config = dict(
    model='segmentation model',
    dataset='rosettes with rotational symmetry',
    train_examples=195000,
    image_size=48,
    crop_scale_min=0.8,
    horizontal_flip=True,
    translate=0.12,
    num_classes=2,
    encoder_arch='efficientnet',
    encoder_norm='batchnorm',
    encoder_activation='relu',
    encoder_channel_attention='se',
    encoder_drop_path=0.2,
    encoder_depths=[2, 2, 5, 2],
    encoder_kernel_size=5,
    encoder_stem='deep',
    encoder_expansion=3,
    encoder_widths=[32, 48, 72, 104],
    decoder_norm='groupnorm',
    decoder_activation='leaky_relu',
    decoder_weight_standardization=True,
    decoder_widths=[64, 128, 128, 128],
    decoder_blocks_per_level=3,
    decoder_block='plain',
    decoder_attention=False,
    decoder_upsampling='nearest_conv',
    init='torch_default',
    residual_init='scaled_by_depth',
    optimizer='normuon',
    muon_scale='original',
    lr=0.017,
    momentum=0.9,
    nesterov=False,
    orthogonalizer='polar_express',
    adamw_lr_other_params=0.00071,
    grad_clip=1.0,
    gradient_noise=0.1,
    ema_decay=0.99,
    steps=8200,
    batch_size=256,
    epochs=10.8,
    lr_schedule='cosine',
    final_lr_fraction=0.1,
    warmup_steps=410,
    weight_decay=0.03,
    adamw_weight_decay_other_params=0.05,
)
Rows from block 7 of the decoder of a small segmentation model, named by matrix and row number. Each number is 500 + 40 x the weight over its row's rms, rounded and kept within 0 to 999. All counts start at 0. Numbers have three digits each.
After each channel's rows are labels from the 100 images, of 14848, where the channel reaches its highest value: "top examples" is what is common among them; "peak on" is the class under the peak. Only what is clearly more common there than usual is listed. The data: rosettes with rotational symmetry. In brackets: how many of the 100, against the usual share in percent.
# conv: 3x3 conv (decoder.decb.1.2.conv.weight, 128x128x3x3, standardized in use, each kernel summed), inputs 0-63

conv.26:477550509514510519487545487472527495531485508537521528529518472482410513492486519548482508444514546558444534444478520540540455529506535522544493528552496497453563499565466495570446466531511549
top examples: three-fold (50 vs 12.1)
peak on: backdrop (100 vs 56.3)

conv.119:459564480457530499442475478440512502509482510565483464542483463519507475483528462541429413355487489512528488521560514467453538512479507482518427501493541511521508501497428539537476493491503540
top examples: five-fold (52 vs 12.6)
peak on: rosette (100 vs 43.7)

conv.114:490461563530471480478507530569499511499566532582494508473524481543462548538569444548439481427470526541558520469495490517507541497501501556457515588466510479506483499546507466492492499560498444
top examples: five-fold (51 vs 12.6)
peak on: rosette (100 vs 43.7)

conv.87:510496500535499514567482526485519542528484457490516523445473528522503448487517467440475555443531567551578588452418501454536498506492502532560469562462485519456534501517532477541455559513487579
top examples: ten-fold (42 vs 12.2)
peak on: rosette (100 vs 43.7)

conv.69:522516503460524468541513515485545467449499467541428506502459431557478531496513564455479472501488484500524508516453483557504529494489464499470539416494509570513549461482391490523463534549479534
top examples: five-fold (30 vs 12.6); six-fold (30 vs 12.7)
peak on: rosette (100 vs 43.7)

conv.13:506546455493579472538517471523519480466523472526498465483408473514554457518508498453531446510547507479529550461472516526469530502511507477466455466518468497473494427497492486487479453564576422
top examples: mirrored (77 vs 50.2); dark (34 vs 14.3); four-fold (29 vs 12.3)
peak on: rosette (100 vs 43.7)

conv.56:537478545489535472528474503423464466462535483540567490525547520509560540510468501529448540460444497487529462451549527495514479483539561538490556519457462411545452545488525516506469553493557531
top examples: five-fold (31 vs 12.6); four-fold (29 vs 12.3)
peak on: rosette (99 vs 43.7)

conv.123:534511609497496494507514518459481485496476511509493513491493518565472588534453444517460526516521482521501480413544444534450560526524493558487478596512567489495538539492475437553450511469565458
top examples: pinwheel (77 vs 49.8)
peak on: rosette (100 vs 43.7)

conv.55:518428495417519487498500471433522518476570469493452490606482518463486509452503480548597478491433525463515535418535476467466458542494521510502492457462574501554497538457489511443448541452530494
top examples: six-fold (38 vs 12.7); dark (34 vs 14.3); five-fold (30 vs 12.6)
peak on: rosette (100 vs 43.7)

conv.60:496543508511557438525475485500489519499471438539443491517503500493444503456466547550479524446546461436475524483510554492562442490541568519483496503519502466552484511530413476491544402504492489
top examples: grey (32 vs 14.3)
peak on: rosette (99 vs 43.7)

conv.58:584573539551548455492487508529569440523540463451556475544529547522435470469563531529510408584549525563515459511510494530512404477489472558449464518467492457500474521412471499457500473533528514
top examples: seven-fold (30 vs 12.9)
peak on: rosette (100 vs 43.7)

conv.62:498438450512526450507489533570514474455512463493502494451544502568485420546472471450486476562550444504500485532398548506482429415517539483499487438502473543515522537602529536522503560514555478
top examples: mirrored (97 vs 50.2); four-fold (40 vs 12.3); five-fold (35 vs 12.6)
peak on: rosette (100 vs 43.7)

conv.0:471544498555487534540466433512549505464461499493491510426473532493540438441472474538433550534540477555502466550458553513511465512502476535567469527453517484435516523461512477516518513581502544
top examples: grey (40 vs 14.3)
peak on: rosette (99 vs 43.7)

conv.95:533534490554516449535501490473456516506484439523447510498490626516463545577547501534546539514434482469484538436558519446448550557518502497442461489370475534505500508540479495511527496446623489
top examples: four-fold (69 vs 12.3)
peak on: rosette (98 vs 43.7)

conv.101:511537451527435447521537528503490522545507498534531495455449521535527473539548569544462526454441516452497476488563506431578488487529497471418532501521531586531557584502537470516454411528518584
top examples: four-fold (31 vs 12.3)
peak on: rosette (100 vs 43.7)

conv.77:458489478555488470516550542540490525501489523543475550432531522513519473492519437525445510514512517457554470533454428467545467537526614564531537518460491502522506521534538451565507502485499549
top examples: mirrored (97 vs 50.2); dark (39 vs 14.3); grey (34 vs 14.3)
peak on: rosette (100 vs 43.7)

conv.29:470482565632506507522453507577491519501514564541555465495553535591555528600436489438541545581597526507512485466542529499526517498530498506427545529510506480466475481516491478527467460494489525
top examples: three-fold (89 vs 12.1); mirrored (86 vs 50.2)
peak on: rosette (100 vs 43.7)

conv.103:529544600486443521506515514553514540505519526469523549470470477426493457422427542508515574505445518551534531435533462499566580522509434476517484501462553474531536474512478532517539509472506497
top examples: pinwheel (100 vs 49.8)
peak on: rosette (100 vs 43.7)

conv.67:507538488460449462402505535430495499489496569514517427527499537523519509472474525481433511488464482524442475476482415397507468449506562538487514509485464523575522521533467476491492500467510561
top examples: mirrored (80 vs 50.2); four-fold (40 vs 12.3); three-fold (34 vs 12.1)
peak on: rosette (100 vs 43.7)

conv.15:573537518489476480514515474520512524496500540479537498476475535485510438570425469431486497479485469494413457488557523501520525532554511479411558548501473493528536539465487576500583495477414485
top examples: four-fold (47 vs 12.3)
peak on: rosette (99 vs 43.7)

conv.116:460545491554502501513518520397547429464483450492436522475450474490500488403495627545477443535453478482462528460514520470522462529429483523532453493489482515555468462482457493507566429428520465
top examples: ten-fold (29 vs 12.2)
peak on: rosette (100 vs 43.7)

conv.108:468515506500433476532457499509442492484513521481427466502506524504456508452476542599466565512508526496485515477557502438518495370463476521466502492500512523466541492446514534514510554522491476
top examples: mirrored (83 vs 50.2); dark (44 vs 14.3)
peak on: rosette (100 vs 43.7)

conv.83:456502547476445523532567479513530458500511501514552516554603520453481530505462455499458530530512474556533477479510504510532424551477468560471472541468550562536549498499529458511487507506505480
top examples: mirrored (81 vs 50.2); off centre (60 vs 30.3)
peak on: rosette (100 vs 43.7)

conv.40:550396542473495507445496477543534474490503599445537487504486530504519495592556530575450518493437459540508531480488524435512511489501522496447506547500513462459476524496500491496524472535457539
top examples: pinwheel (88 vs 49.8)
peak on: rosette (92 vs 43.7)

conv.7:420484511449460462532487524484408571556532504617553507502497562482505485524524451460558485544510537495538528559499512511561530533509436534551547547527504544493435547505506536534515508453470612
top examples: four-fold (36 vs 12.3); three-fold (32 vs 12.1)
peak on: rosette (99 vs 43.7)

conv.91:496511532455538472495476512588502553527513465533529515518529535539503558579485535532520525445575513486598487460468534533525457465541562483491487510443531518438462463602505535568486492475519542
top examples: mirrored (92 vs 50.2); five-fold (68 vs 12.6)
peak on: rosette (100 vs 43.7)

conv.19:449470487561508495444448506492484523418499427541419424515554571524576516512502454488447540453510481431541487484457559495503474530468518465576519456523603481501509553467522515501522527539544494
top examples: off centre (60 vs 30.3); three-fold (35 vs 12.1); four-fold (30 vs 12.3)
peak on: rosette (100 vs 43.7)

conv.72:543505463526507458538546506420527449482545488532455529459499424451519523469508573493455406490483491534528513583502524507504466476509488543514499521519472488514466545456486493523464481544514476
top examples: dark (38 vs 14.3); three-fold (30 vs 12.1)
peak on: rosette (97 vs 43.7)

conv.24:482448459500538575519497452445546508529457494468525464507495504463467529432479501516464542486450493472499501470477510503508510477469439503532493483483484525545477437472512464429486480508460514
top examples: dark (42 vs 14.3); six-fold (35 vs 12.7)
peak on: rosette (100 vs 43.7)

conv.39:453512514463470470501586482461464496517497530514479512479415566467467440428533498547488409431453559565591475502498455455564483505530482506507505507470475607523504482483480507465457453466452535
top examples: off centre (81 vs 30.3)
peak on: rosette (94 vs 43.7)

conv.30:489484541528493535488499457538462501469478541498484515546455466553481537461514473497543525541472475493536487498428528470521447527532550445469508474504492495512482541546435552404511555504487473
top examples: four-fold (60 vs 12.3)
peak on: rosette (100 vs 43.7)

conv.59:528447520507503452472556512515451563483428535421505510469456563513418438470490498453528485479554494592629465558461465448532464574497496529487512451471543489524566570466472522510547478467503450
top examples: five-fold (30 vs 12.6)
peak on: rosette (100 vs 43.7)

conv.18:559433498556505509457518515547453453531515538494515481501521616575530485523501468463475564480499527487584456515525498448551491443481523470540559481471438518504497558520513587476541473508542490
top examples: four-fold (53 vs 12.3)
peak on: rosette (100 vs 43.7)

conv.107:452518491438381510490530470407540532483467425526479579471496543413506503468503480485477476472423498485504526481523499455461498457526544522510473568475456561515510583517461471456508499516446510
top examples: ten-fold (52 vs 12.2)
peak on: rosette (100 vs 43.7)

conv.121:523571522563543487493521475586500457503497516510547493526507496530459612477462502469481504473532457580510514530465520473537489528540518519527538471549536483486521591466568505570540479504468506
top examples: mirrored (88 vs 50.2); three-fold (46 vs 12.1)
peak on: rosette (97 vs 43.7)

conv.14:491501494447531441479501541491543463415470388527468495432451438458491498501501485456437403507474448528470495522483551525548541440463478540461532504492433448473491496475537558504562571495518500
top examples: dark (37 vs 14.3); ten-fold (33 vs 12.2)
peak on: rosette (100 vs 43.7)

conv.66:515492457511499499462457469474459526429495499483477517501484494502498544512510459479465375429549451477493444528515515416538472494511499490503563446447470488495528483540542553547546452446493551
top examples: mirrored (77 vs 50.2); pastel (32 vs 14.2)
peak on: backdrop (100 vs 56.3)

conv.70:478546519549477513457542462540508460483470520497523456556522458555489487565420472418517467481528462578485553491484474509535481521524507528528497530473492498495500511512574489520486450519540581
top examples: three-fold (42 vs 12.1)
peak on: rosette (97 vs 43.7)

conv.46:442507516475574511571528551553506505475504546543456518571515553441417584544514495486540552509430475524501507501485547476564458561488505484382516467530497483519485489488468476463514547435461497
top examples: five-fold (40 vs 12.6); six-fold (34 vs 12.7)
peak on: rosette (100 vs 43.7)

conv.73:474524491566513577557490509533496511463497511483459466475524426499463532534482468444463482523484469491441472516508490504484436555466482508563563501489536480496467501517517505505517460499575553
top examples: pinwheel (80 vs 49.8); four-fold (40 vs 12.3)
peak on: rosette (98 vs 43.7)

conv.100:444527504390462455508468459440549479433506489450462558546473424414446489488516463474502426453513549473524492466528518509481472477504486515543478490480446487461472505477460535507469486430482494
top examples: eight-fold (30 vs 12.5)
peak on: rosette (100 vs 43.7)

conv.115:472500486498544579596527507535457503542468548539599554531496500498424463439461525498464450446576528491509484402485462483519435534517496457505509550484456462493525520583505459478470425580546539
top examples: six-fold (37 vs 12.7)
peak on: rosette (100 vs 43.7)

conv.84:560446534576527531476450510584497517495501491480450481500545551566516533518480439531492542519539437592508478516495501469490466558470464555491478485507573477491491504430544487566484535476531486
top examples: mirrored (95 vs 50.2); five-fold (50 vs 12.6)
peak on: rosette (100 vs 43.7)

conv.54:453475439452502450440465531485477506536423543514470509493439446546406456421510487442488435460492438438488460528487491487499545484507512490423480498557535542526457477438511504416460491525531381
top examples: mirrored (98 vs 50.2); three-fold (54 vs 12.1); four-fold (44 vs 12.3)
peak on: rosette (100 vs 43.7)

conv.85:490448505457538494574533486447529426490487569425489544515447498475478469435503525504534545531502475472491522473555610519476461513435512502510478523489588498505425515411464506541506489468538469
top examples: five-fold (40 vs 12.6); dark (39 vs 14.3); six-fold (31 vs 12.7)
peak on: rosette (100 vs 43.7)

conv.127:521510510572545530492496541597467425559513528568477503493549521570542538531473469457533557552567527466547537484475423496501515577502538491476476505467458457516487491494495478508522529481500515
top examples: mirrored (89 vs 50.2); three-fold (57 vs 12.1); four-fold (43 vs 12.3)
peak on: rosette (100 vs 43.7)

conv.3:479483434432522519509472492435459457443458477460438456507435512399537474474503489453548450465502515487542495477480495527439454515513508474532501543525483530501600554521506409565513487474501515
top examples: mirrored (82 vs 50.2); ten-fold (44 vs 12.2); dark (34 vs 14.3)
peak on: rosette (100 vs 43.7)

conv.2:472538525609479447494454535610449499553509508555587510451576484531541477560525476474532563543464491437458507468524474457520553498497503438388495501497529526559522567537505504503524484521459490
top examples: three-fold (99 vs 12.1); pinwheel (75 vs 49.8)
peak on: rosette (100 vs 43.7)

conv.51:509498518472498537489507538395535464514451508495570514578536461494511503541520443545538564544435521462414504442589442520496462484518492559465562496536530467546433503483445486442504548526511471
top examples: three-fold (32 vs 12.1)
peak on: rosette (99 vs 43.7)

conv.10:527445530563490444468536507487544451469527477480541501503553530489444516519506420417508510472532523630451429499536484396457411593516520537464487536519562487544507504459514543558506525504450521
top examples: mirrored (76 vs 50.2); six-fold (32 vs 12.7)
peak on: rosette (82 vs 43.7)

conv.42:476451529465571519486465494583440494515519542474448535647491502496525550517468488520519450502519464430492523436542494523512484454499517486478579473518446481465438487580479506471552495454560498
top examples: dark (35 vs 14.3); grey (33 vs 14.3); three-fold (29 vs 12.1)
peak on: backdrop (100 vs 56.3)

conv.52:453430491495443479506522532437470614471519543464482476449508439488447475449493530543551455492529484410517536445500571465498475449492525517473422483499409475571454529422531472557500491517544498
top examples: pinwheel (76 vs 49.8); four-fold (41 vs 12.3); five-fold (31 vs 12.6)
peak on: rosette (99 vs 43.7)

conv.106:502480462474498539472542470590543525476532524541532445468485482439483489473477460489518397485520511541502539478551484476482518532502559485516418508540525482526400542544513444504501460560474500
top examples: four-fold (60 vs 12.3); three-fold (33 vs 12.1)
peak on: rosette (100 vs 43.7)

conv.20:499477395492521537504537497438501522528437464470507497550589439495442492501511528523483496428545530504466485521515543467503462484501505426461569486480567468452505456527563546436465525511523536
top examples: pinwheel (94 vs 49.8); five-fold (33 vs 12.6)
peak on: rosette (100 vs 43.7)

conv.92:485486517530449592470478521484530497483530418560488500448480529438548468547483494469478469469523460573488471511486550456503491547513441474556509564544456543516490525512488441537502496527481571
top examples: pinwheel (85 vs 49.8); three-fold (62 vs 12.1)
peak on: rosette (100 vs 43.7)

conv.105:531495453570504490456538542527513486552534567479457549499540526547514453516483530505549570472537505501490481498547455478494533484536506524493545422455496466517464501463417561488521522484541571
top examples: three-fold (54 vs 12.1)
peak on: rosette (95 vs 43.7)